Weights of a small contrastive audio-text model.
Model: 7.99M parameters, encoder arch resnext, encoder norm groupnorm, encoder activation relu, encoder depths [4, 4, 4], encoder widths [256, 448, 784], text encoder layers 12, text encoder norm rmsnorm, text encoder activation star_relu.
Training: adamw at rate 0.0022, 4200 steps, batches of 64.
Rows from block 5 of the text encoder of a small contrastive audio-text model, named by matrix and row number. Rows with one number belong to one neuron. Each number is 128 + 24 x the weight over its row's rms, rounded and kept within 0 to 255. All counts start at 0. Numbers have three digits each.
Before each neuron's rows are labels from the 100 texts, of 14976, where the neuron reaches its highest value: "tokens" is the input token at the peak. Only what is clearly more common there than usual is listed. The data: songs of 200 made-up bird species, synthesised, often over outdoor noise. In brackets: how many of the 100.
# fc1: MLP up (text_encoder.blocks.5.mlp.fc1.weight, 256x128), inputs 0-127
# fc2: MLP down (text_encoder.blocks.5.mlp.fc2.weight, 128x256, transposed), outputs 0-127

tokens: "harsh" (100)
fc1.167:140129043121156157107139068094145134116148141094116124088139123133131094101130142123153109119124106156123109132120124142133149124069130135127132151146184130142107141136169129151081166091164122121159133116110107134129122109139084114099169118122113108175104153104082103094128123131097143116104139168120150105087128138131127109135122152102092125115114137140110155135121123110148182119090
fc2.167:127080138162130127152099124115103188125157152117114146141151126138182118161152098134105109155155101129136131116140150134144164120111134170177162127114113145158097150124137116107108108088150139087089128133152117112126141146171142106136114156176134157145162104091102160095144100138118129128147110151123156123098100095128132114113099122099108133160122178166106121100141173127129126088164

tokens: "thin" (100)
fc1.2:121139145107113091090111149142109133144186135162103090159110165165111082100117119082164073138107126110126120142126118097095116076137088121091153156089146114156145130139145140119157152107112113151117112174163087133146118123129135134140093134122126095146117148129120079114155117083122110151126103136110153160100159128102161152109106117135107103174156114124134102156115130117121100113134
fc2.2:089173143115111074118105155131124161115190172158124063179116139145135088129136128135168074106145113127135136109135098098125119108126132144103160140126119126140124115140129145100185108091143130102120136136166074149146159163150121134140087146124134121090107120119106130112142121122137088152130103137122114163100136127119106130120116099111136134166107148156091120136111151111086107088131

tokens: "reverberant" (88); "with" (10)
fc1.245:110124138130157119094127125115152156097114148150122144144111078084148117151133126130151136111096135148147114094118164115205138142198096168137132171152124123106134120152153129125164122123117150091092138115116100138104148148137069103104121114144161118149120139158119153106118124129169068104136127155132143111151105134100138088117120142103107178140113115162088094145139131095114133117138
fc2.245:125100117115135142154154089133147144156141099086083186079125164129117151118106107108114112114128106152062096154113177142137127138067113103148143107109118132133059139140141123121118125106154133129148135124109137123108128117154133099117126134102109132139115158145111121116095115132106155069096093135144159120126147156092161135139130135116106150144081114129114148160182120105152163152138

tokens: "harsh" (49); "<end>" (47)
fc1.191:107123087097130109107134110132117121143151165178126131103100160157111114117124154084148115142143115083128080142136082146102105080079136113083154113090144091142093091134142143106159152128126153129152130118157098146108151133133146130142138146128085108112153131150136080139134120068115136146118128123112133180137109174102155170114118161132140124092148135130154144154133131128154174134117
fc2.191:121138154108117121170144114149121122157131139135161119124118147108107158113112139118081136132143142129169100176144146158086112171087196102107117118128123106092099159129113149115109157134138130125180157077109135116096114152109097093102142149132091090125171123161089133163153142162108180121126150120111115135140118142109141157145101143126120125096147120071144104160133118141161129131113

tokens: "hum" (98)
fc1.228:131082147133145140101147111112140149087120095117085112134113130112173126159133108126148121127123118116123126076124157118172135121206078177163155127141139127142126129167133126153172117133113111089107148141140133136134119115132115102113123102135172110134113134111160136099123090120126070091140109158127139107137122115107147128137133117095114132187088121182102114106159150100090108119158
fc2.228:133091124131138154143165070120139121141116119091079159105105140095112148120121117087143146121121115143073099143102169118140119142116094134172133084137115126137109090151111130144113146093163136144130145133109147126129132118128114088098150143133135099133111136128132108127096108114098163074093101174170146110124147145093161126146094154120084126169093117130116135127197124105117135159108

tokens: "stream" (83); "harsh" (8)
fc1.104:107110122092151136125171108097157108154120106126072144075106137115112146090117113099096142154110105166073126123122168102093112119075129139121164153143128127141122120156109148169112153098154112119097124096142116113160119130138147110092127136104154134175111138140093123154122107118092173082119146130122139144098135138099122103141128127113102092143128134116113135126159104059138164139157
fc2.104:125110123152175117151118130103121177124119117118103145128153109140174138153116087140139118135136142163124142081132165136168142105157137171170119157131116131139107143121129104125130064091164146107070141125112147149123145126162100127116107105146115146145150127109135129095101100132148136120145096115127125101114119109128125113097117124096135159189095139197115087077132148124101119086153

tokens: "hum" (96)
fc1.13:101125117159104096123139124084140140081120141164086102138102137160108139087115162111156107120145112142099085116149115129121113126131145131119117106124087129138115094121154062106126144118159130119115145124176145168127150170151105122159177163166098139132124106115133131156145065103110111152106124115109112124114159184154158142071131145142140102125125094117145148095127147122119160114124
fc2.13:166110097112104156119122114146145108152099115092116164098125085109147152144105144122134161120125162141098129134107132117145120139117062108163118144128120145117160082118101119158109135108091145173052098145104117099143127062118118142131137090124168145165108157125148115152107141120123119098097124142155123101159130126144104133134122158176101141115119087121159156107134133132148103162120

tokens: "<end>" (73); "quiet" (27)
fc1.129:120159167084115124081141147179102121096132140125168080146095133154135106086141140108148116112138113115182099134165063123108118136145116142110111127192123121159126123103118157103128102162087134140174102142149122147105140151147104164096134140131108126147115151102165121165146138112106116121096117099109136118105123121132148110135111120144144143082146126085171139113098151147135101143120
fc2.129:126117128126128097115115140144101181138138186112148081162117114115164085169117069121127107110139127127130149098132106104152133120108145174141138135105119126120106134139126131126111099091130157110109084170118089072149118153146144104090104148146131112127135118132106142104098143126147130110146105131148153155096143116116092118137104125126112172167148171181115108156128149090131104110185

tokens: "thin" (100)
fc1.127:105128134102120109089109135137150140146146157170119099162111164153108070099139114078142109139104118121127141163113120096094108072127087140085151178093142140152119120143152126101133144088117125158125113163166088162156138127142154137159096157143142083141091125116133112099108118096111089153154112148131131180074143134119134142115109117140093103148141117125130117147119153153127120130121
fc2.127:114165156148120095110116147130125173112153167160135053172122155143130080133139093141159098105149096126144131135127099094126125097144126161120161142141115138142131121138137122095174093106153115109089128133157081148140163139126137129134086134157118096106134119107119124085141105131143090156145098138110104180092117108106108135127141120092151125168118151155095101132133152104110121090135

tokens: "<end>" (79); "hum" (21)
fc1.53:113106152136148143131139102116110126079102091123083111142124155114156118152154116113136114130118103078106135105119158109180123133157108167134160117136119139157134115162115105127167111129149101094105156144147153161125155141148129117108108156147140107150110149119132131084114071122120062098105099156131154115112124120091130120122117119082100126162109122188078129112170128086127127139160
fc2.53:138099119117130161114153070119142120131107099101085169077096144114131179128120122102131155123136114153079104144123174126150120161114105137162133078142128133147094132137108138154110131124162118131119151127120152113114138083124116112102159138113134102156113125138143117111104090116110145069100110163154147085128138160115159130139119122115091125154103112132110152119207117102137149167118

tokens: "stream" (53); "<end>" (47)
fc1.58:140081123116130108119128112095163121117122132111140139123131090102171141139113081135133135147114113147125129094132157097132167098143129120150148174121134103143111155149117143144158151080148138116080136125083131152148095137150118115102134135102150118173149117082114190125110153113133114084143147176129141125146161126127117098133131103096118167169127159129114111178177111074139152100145
fc2.58:132089149152170126164117094132084117124122085077159168120135124085148111143126080134130107131117097155111125110105164149156151163132182141150133128123150139176118136130121114122110140120115142126116098193102120122144093132154174147080126151115141137111139156096120127131079141142121146104150128150138184104106133116118117108097106127132087138132161184108112091123144112123116116118106

tokens: "<end>" (100)
fc1.252:131133158164122127090109143110186131123117134133139137130151097108154094136114138120144129128130136132112134098117142104135168085123076142138122159156069129128114140122124094146168131091105121112118135153078114171122144139145138121142167131118135153107164095130122126111111122145170043092108125113133114109125154107133101160125178162095142138158148134157151152131125128111118147061157
fc2.252:101135124136084153146119084173112149136131108096128189127109173093121125138126171098116127128130114126068133123162160138142105179143124140134123101131155120145141115125095134155126180113137120153137128146165143095140155105143104120113131145144073102111134109142095145162111144147101180071135083120157152119140126115131155133142105127141101147144148121161106136122175133110167104156106

tokens: "harsh" (100)
fc1.30:140109073116147112077124097144179129119119145131099111116115166116096108102111123149129123111088118112106125155144088132101133071069072140126164118114123117124120135142171123118124146089117113141157116131144131141102107098116084082120140097123180139200135114118118160122150120129092158132144119150151116138106121129137145100140146140104105082149122119127119113135165114105132178117120
fc2.30:092145152142172108153112110135108190111134152115112127146131115129161102156113106147117129182110100148156145166151138129131114081125141164155124166108112108144140150134134126110133100090117154108122078142098112163145165120149117120125092148174135139140099107097092136092101101134144147114125055145120142128112142125120156126125092117120112152166137121185124088139126141123100088102144

tokens: "stream" (95)
fc1.251:138107098141128130120125128087125121129154146105137130131108081104162112128124072151103124151134100174120143101113166111148129117137161131149123147138132102154094145150113120146150146073162120121097130145089097168157096139162124116094154155133148120160151135091084166128117146123147133097159131141174143119124173144136146088115118132127099178149159161097100095110155134080128167130119
fc2.251:141093130143166121163144109118110120136104086117174177101127118109144155140158074147113097125150084191124136106104188129144160162127165142148129128119163145166123142127136137132117149130154107116100142151104138139108140157171173143099148156126147121117149150122114137123105135150137130115183128142134189100099126102125105119098136113120128142115144188105116100128139110117159130106095

tokens: "harsh" (100)
fc1.183:123081103111142120102092101118155150176169108107112169117138122108121123114128097110124127146150154118122149186094101133135139117118114138099145136092121182129150133148162158112156141114121116103138119096111129147138120104123154103161089110116125117148135124138081058101148095124127115116111123167109136171110118082129105101140126111122166092116138149158105120152140090058131106139147
fc2.183:141119112155167154158123110123070188116093137121133129122137114119156109154108064114100087148149088169132126134135126123142109141091131159151147143125112095150093143118109110101120126117137139111139121124115146111138160109144127107096080107155157110176133121092097155114114106102130181118151087130143157109096129104119130107085105132103094126172123158152109109157137149121155140103167

tokens: "thin" (100)
fc1.240:098140151109128106109096129134115163120143145144106111165114166146109069106153141086154090161116126092156126141098110113114122085139047131105144158095159146122130122131147136117143136119109111163142123149172099174127118111145137137168096146131150082149079119128126086136130111092129064133147109163113128157093138100101140136090098144131137102139141115148149130142122114126119131144118
fc2.240:097138143117132093111124154124133172122161183151122046176124154141136087140142135133188081124155090116137124135134101097128127114136159163120157139132111115140125107145135136111174094088143128103104136131145065141143155157152145117159098134129130119087123104115113126095147111117126093151145119141133108160121130108113108121115109116104131129173122137140127090143134156117083107078137

tokens: "<end>" (73); "muffled" (27)
fc1.48:118133089110153134138124072178099162141154133148118156124146137139104121140117141099134135107077163068120106183142159133119144143120120109121132116091128122094150109159158137139142134145105147162139091136134117110113119126092132088102099123130103049121145154161141091144121144108126129165087126106136138140152087128088119155173116136127136124098148118091122139164128147124154164150150
fc2.48:163114118104132140152084120144136108182150148123154081135138114101108095159122116132133147177136138090194157140106119155113128137096172107126135149121157170101126137119112172141133146154100126118141138101096108084145090121098132121127100081096150124115120152130148140134160155137134143172144159142118090173139115079109096120154121124143156133117127146112126105160096106123152085118144

tokens: "stream" (70); "<end>" (30)
fc1.156:134104105125174094155128109118156142169146147098101141118141114098152107172140062122155124142117122111116124120106154166101131103084123132130124152093142118123122128144140156131148128058137144124162088131113082133130107147128165094127102138114142111112134145131076127125118152146134146065147146174160128147128128103116109107118139167093126150166137156149100111163149114068131118121150
fc2.156:156137167175177134175132121091116148162102167100075150174189105127138102122106110124139145164128149124119120112149177171157161121137087144134136146091143112108167155160148089163125140116135124164094129154122126110133113128138137101134099136136150096163159132077108114118115132115110103107151070111144138138141146123124131101133105135142113148162113123141127096126150136111112149103128